config = dict(
    image_size=48,
    crop_scale_min=1,
    horizontal_flip=False,
    embed_dim=128,
    encoder_activation='gelu',
    text_encoder_causal=True,
    text_encoder_mlp_ratio=3,
    text_encoder_inner_norm=False,
    optimizer='adamw',
    steps=7300,
)
Rows from block 6 of the image encoder of a small contrastive image-text model, named by matrix and row number. Rows with one number belong to one neuron. Each number is 128 + 24 x the weight over its row's rms, rounded and kept within 0 to 255. All counts start at 0. Numbers have three digits each.
Before each neuron's rows are labels from the 100 images, of 14976, where the neuron reaches its highest value: "lies over" is the class under the peak; "top examples" is what is common among them. Only what is clearly more common there than usual is listed. The data: made-up road signs on poles.
# fc1: MLP up (encoder.blocks.6.mlp.fc1.weight, 480x160), inputs 0-159
# fc2: MLP down (encoder.blocks.6.mlp.fc2.weight, 160x480, transposed), outputs 0-159

lies over: face; rim
top examples: brown rim; orange face
fc1.315:129130116141129139128125152117124127125122181112153114127119115159088147098115139119125126103091131198121147132100125122150115103097149155145134121137126118121149106105129123123098114164131138119080158141126114135107137121103126141159126064061112139137097171133109148144134141121117133135129153169147131080155126134125083129152119138189094136153131144107119116116130128125110152150117173128109171190122148103192110171133176085163144133133121131128091145063119146104171132124127105
fc2.315:116167143128147151131170116101125123126132132138156114156097115150112133115114116119113168132106169079124146118144137163131157092111105104121128106166125132114102103202127138130119118126125114066147147099131107131151114124107123154109085055124135141122170090116127140120202129128106148115137112120140146110156107134130128139127130135114150111152121135119125146114122123145144129124132147138053154035131120113099130131140130137146128154146146136111115120056139142181103084126121123

lies over: backdrop
top examples: triangle sign; brown face; black face
fc1.93:155134126098147072107121150126128171103135242152124143137133117125108119132154122164148119167118107200139081125141113104119140118122152131133121153120145109171128118102040126106157106161125142126152114147119128124110121111140121105172116123095121135118105126120150128140094125135123104123123115154119103190117122139107127121129060107140133131119119114149132135117151118134137112130128158127124158115083127120120118171143159165121135112106120106112143108121157121112107193101120141
fc2.93:199118175133121109136158136168135126158120100134138136110128121123132144155152114112137128106111117094174136148108135139115127149129128156142116172126143149091121139104071138137102118092143108124109119141137153104131112150167158155113163155078121110142103096142119135120135100182158139164105135114095139118089158134114115142115051120124135117112145124126125148128135135143129147127157065111127097151075128133137150129148119132123091103137104152144134130173124122121142114116133231

lies over: face
top examples: orange rim
fc1.338:134143111085111138101094146112141150130136172140180140155138092129113098090112133173140126117080101178119103127163118089133102104110134146132123137179142098139142096123091129090167133142121144126114097129138104129071126122126111110146105082100098130135126149130146133136118134089087092117123131144128099143154123129152106123144106107144137137110119131139131166074145093131096129119141128124185157117113079093166100118148126139135138122094156127083187115106148125101139183111104127
fc2.338:122109137115165117117146149130129151133130126089144117109124144127128119131153144111123103168097161110143141147080155172122100115088113154123092118162130088120125104112127152122166092144121152149122133137100111127148099138140122110073072118100119126142105122128150114150129135143101118130120144122126111127159121165099148130090081124110126185120141146134129178114139148126139135148133184119142092174115174099074096153144161171141135100164109111157136125106105122173181099177117092

lies over: backdrop
top examples: triangle sign
fc1.153:151139122102154061100118167121129176098129226154132141147136123137101120126160128149133108164131112201132074128149112108130157120124159129137134154123136110171135117100048115111148091165123148116126125156119130141108125121149122107169118123107128140118103127123137133155090134133119109121124104153122099185120119137113114128135067119143117132125119120157127141112161122131129116142120156144123177116088129116114121169136171163115147114112132107114134113122154133121114187108114134
fc2.153:198110164125115115141159138163132134146107102131138144122133122120132146151136121120131150094117115102181143152105145138124116157127127144159114181117140150105119136115084150147114122094152107114116118145135154114135112148161154154109164151094121116137111100155119133125146109171162128154101121117100147127096165129114111135117069115105140092111149122141134162129135131142122163125159040107122114136070110124140158125149099127118090105131126150139130131171126122114131113088137223

lies over: backdrop
top examples: brown rim
fc1.297:155150091119164073087144097112116149132113180154136138123141112126136093129149128127129114209099123143121106142153110113111095105096109151112100152128136076168129125108099115099118108136115138139122103131151092122102126133137104127177116124122085139112090109118101133125112126095102095099114111138140101155118101158117175118139124079144152146109114108148115134086160148133160104149128146116135116137136118090121098119169137142128138122109104116103151129116160105086176203106097134
fc2.297:132113154099139095133090114132118136184075076123157144084116144167150173123141115132170105157132122115139115113148101139136142155170106122107168125153127139101150139105133101126122122119097119156122133142147143136085130103154153152116147126056140140124136146092138150137095128118162155121147161127132143118105098158133085163144140178129106167153114112111148142147130138110146098153156162175146100157128094144105110140090148165129126137071126131124122141165135150118126079091140144

lies over: face
top examples: white face
fc1.339:138114127092103085087123095110124138098124176147089135112133086128138101120124121115163115157090093179114150112151097112136121095104140138121114134121136108137138124116094145084167145149114141152146118136098112137082130108109110122155114073094108146096114152114157134144120130069083098110131170103125101163091113133141124111137134105167160158128113102116130108089132144119121142119141142139145097131061136135185094164096150135152135102107093099118129109101158139128158155119153121
fc2.339:141165131105105139167081158175116116072114131127167166128156106161101135119152132146149107130100103122107134126114099150145136131077125115134159137144115133146126138125125084111134103160139149163114146183085125135179132122100130087120073066084131151088120144127166140161129146149133124101124120151158118154135126121124130111138159127123124156154109117145145157142140151130149173104146097102127068139125098152129156137155128126145139128106159111150121141065158143134111127084120158

lies over: backdrop
top examples: red face; grey rim
fc1.433:129199103091159103079133114102128132115134213131133123112123118140108102150155131147150112187104127135118077124155115100123120094095122116128118143158135088162134101108105128083111112168116150134107112147119101138067123112134107116156101107084086141113118125119091136138118139093086090111117101122138093154127111136128159118120119110167153137119111121128114145068155126110164120142141149128152134136129130090174086165148146134135144121112152107099149120112132131103121154125106119
fc2.433:162101159138123089150166102176136098136101084155129122127120118141129152112149093135147088121148075116145123135117114141142166112120132161131134126157122153076134118113102136118126105121125121100126120127130120105126140140123152110143135103090145132116106179109168146133067118183149145118106135125116124140160118164117114154154107180132069154114101100118141164096175161149110125105156090170143098157106100156123151128084127113113095110155158167112146112131148139123142107120128181

lies over: face
top examples: black face
fc1.213:161150075102119091085143126085120151107103189137119144119153125121127095151129132101150133177099131159115115142119117109127126091105162136131116142128125081173124107099082121104155146170107152148106128160143114139090126125143101133167128101115095158119111143121117130131116136086086088119096115167146090149138109148105146103131126090143154174120109138150112123078121157128185115142141147121115102121125132118144080135137171116095160131117087118134119119116145121098121173089149135
fc2.213:108122125054125138168119157125140129148120074148136131081114128145119157135211108130159133156151096127114134119147100107126112123137109144094147119148127142102146111119132094104102121117110132137112152114158124133125111142134131183108145132055150129138142147097132129134101129153153112149144166137123131153078090160111132101132128140117128186155149112110125173126173141108120102151120129100163097151136120150128124147075153147098126165094121130122107149101116136135157082113181131

lies over: backdrop
top examples: triangle sign
fc1.326:157134119096121094105110134123134153098127203153129156120136103131091112113163131144145119165103110196132080136140115104109154125121155121136122161124137106155141088103037127109135097150135143140128120157113135129091132124147124118171110103090114153120088120133146125150092134118112100126119137159126101199118133136106125124124071105173127148119120135143131132108142119130136118127155194142138157104074126130136113135143164154118155130107116108121149112119156131095136161095122144
fc2.326:190113187108123125135136146173123130143106084123148125101162119108136129137159115120143143125111121116158115132099148134123117132120128142146120164122125138098115153085084137134130138094138108164097131138146130108141106156165143162093137137081119119132104106136146118103148092159129139159101158133095140112115141141122130104102063114122154158113133117132118137119167136130109164129142070095121090138076176132122135163150142124113097105141104140165134113139118119115139081137155222

lies over: face
top examples: white face; triangle sign
fc1.119:139156099103138131083149135097116156108133178142156133117125119126126097128129111164172122158091128158117126112130122117121140094106131130112117148118126081151129108104096159082150132148108141178157094148093122134069123111122112102144110093083085140118113115106125117151118124058077090110118141118112092106128094134117099123133127122147167133112105107146112126078147115131170105131130150150127101115093166109179087120145146139147146106113105095095138105103155123106175133113135111
fc2.119:152093120121135099116148152119124076117151108113142080110137107113134135125116113135134103118159108122140147139150164111124115118137144145171106141163123130077100136162152152168114128122124104105103134159130108097155122067136143108108159124137172123123154173158132130120135122190151111150156138126131124105121159132145115092121150135098117176111131128097123182114136142162124148096136134115146060186150106077137149113126141137103102199150127146143102152112097119123122114124116180

lies over: rim
top examples: grey rim; orange face
fc1.160:108069120130168143136100147110141116125115171134104143093137108125131138131090139113160133152072107189131119114168123103102083119114137142133152102121141136103139140119086139124139155123126136156168162128125120128117124116102126138114162079100118121102127177141102137136136120092141145131155162090123141127112150163097106126130112116161204172150130120107156119118116137120142134127133095117157109155042166114142109153102128109146123129128133126147110144093141122105195131142160114
fc2.160:107126126130117116120079141139155100148127172127117160136180077145121136119131131145131101152086131162094125120110123116139070127108131157143127116117139123147133221114131121106100101159121150161110130140126142130169152117078134129150121060111118158121120133138125144146116143103126101129122124125143138130173135133121129100143145093127121112130133142151131117162143153140118128122126142084128102146137097150144145092111133113165146134121081135222148135075141136143102189109114105

lies over: backdrop
top examples: triangle sign
fc1.42:143154107091140081099145144131128157091129199159132158126160127135093094114166144171173110169110122163123072117140111111113135111115159100129117156135136108174144092100057122109133139152121144121148108148125129137093141127146110123153112106093116151118105113115127128150098139115103104119123127159153106198096119140126149122130078110158124129120108132138143157120141116128149124130145172124147158109069120123133118157136150155111157125105111104136126134113173119104108183109109127
fc2.42:167106178118119117119144124171128151144121081105151106110121159119135127126153122130134141124149137104142120142103152133108114117137135142150140165109109124121125140099077140136129131121133126178109140152135109121124107124199133153071144154063119120140113108139148127114136119132126117167103149157104148109100144132154122132091067130150135166133128125112119137114162117135116161122154088124111086105081172097124133155142131136104117069152114156133121120157105121101163080152164205

lies over: backdrop
top examples: triangle sign; pink face
fc1.184:165129120103121078105130133135131154101128224153126156126142111142090119117176128161154122172120117183138063141129113105116152124134153132132123164124135115157139108104038135121146127146132136124154116163125141125104148122155128111152116124087132140120098100128138133141092127132122105130127127160121100194109136134122139128111059116159130125119126134130141143117146101135142115120135177142137154112065120131131120162129172162111149124115118115127117116130156128117109165094118155
fc2.184:175119190126131119114139133171133130155142096113142125097136141117135139134174103107130133104120139101157124128109151125115124128118128146151138166123136130106114141106065152144108135098148102170112139143122144111138106129175144147102143143062123127128115099151123138096142101158143133180103154111107138105110151119146103128098038108138140139133145125122128142125151138131129138124152083112110090139078170122123137138148128135113104107141123143155114123156112118118163087150162222

lies over: backdrop
top examples: triangle sign; white face
fc1.68:172134114084103085102125128118116139098130198149165146126140115144087108082183139139140138143113137178150074147129133107106148112119153112157127171114133107151145120109049129121160130154148143150122117169131113130111138118155126121161110109095128161108080122142142146134109148117119102127120126173151110155120141143116129119096074114160115133131125152123133155099150122124132157120140185147128149142085110098146121150154166159113169142104139113137124135115158125097102156100116155
fc2.68:170101195116144104127154169143154117154111091112153123089128122136119140142147134136144148129124145080146129131118109121129134144109139172108135165144124105124147125121088112131131133110124122131140151146131144114152114163124151159081146116075144115156128093109124122120151115160138118142117166152094107109130111129138121082090061107114141142135144136136132154116167164117121104147175073094107069174081178121126120137128138151126118102104102122130108110145110135142144123122175194

lies over: backdrop
top examples: triangle sign
fc1.103:150141103088136087103137147126121163091123230154124148126135122130110111119157125144153125187120109194121071131153107094124148112124159136130123156118132102183137124095050141102166126166123149124148116137121128134101139117146117114156111117090122144116092113117147132129109135127118089116122127166120096177111110136108129124122081116148135133129107123141129137104147119129144121127116156133128149116082128125113114164146163147135156121104113098113153116112161123113098190107117134
fc2.103:172114163133133119122158145168140143159121102111149144108144123129142143149160109116149115110096138106149117128119133137122135143122124176129124155151141121113140140102081129124114121121136120138098127154115163105122102145184136158104165157066102106141100094135137117126104113159131125172094143120100124119091139126127117124104051113113136150112140124127133135134162153131133132127178045105125086146068142126125122141141127129116092088145118133142126103177114111114160111119148209

lies over: face
top examples: square sign; black rim; white rim
fc1.33:147153136115139105124100123138136098127135175142105148170147133130152092098119137113134123155121112157137126123101112141146143113125161142115110161168140112168128112127103144111179094160142115069121099128178123118107141125134124132104147113104102135138172110114167127135122123107106116111112149132124124091129118120133228100128122119170130124106120123120130149113163052134088122128130122129146119162133054138115133139151129100182116131105111132135132133124153116122137146165049137
fc2.33:099133103127100105143116126120132134089105135125150140104103168150131130129150099089134148107173122125088118124118106126142163170165106162113159119135114103180142141114128120104131099151096137164086119140095098108152123090157128102134088151109140135101104145104155128133100140136130113103138148161131101164104102112124095102112137145101129174137111138153115131149192201123151104103088112139118159115142090118112138117114119144131142115136113094105137123177125125198133081118156100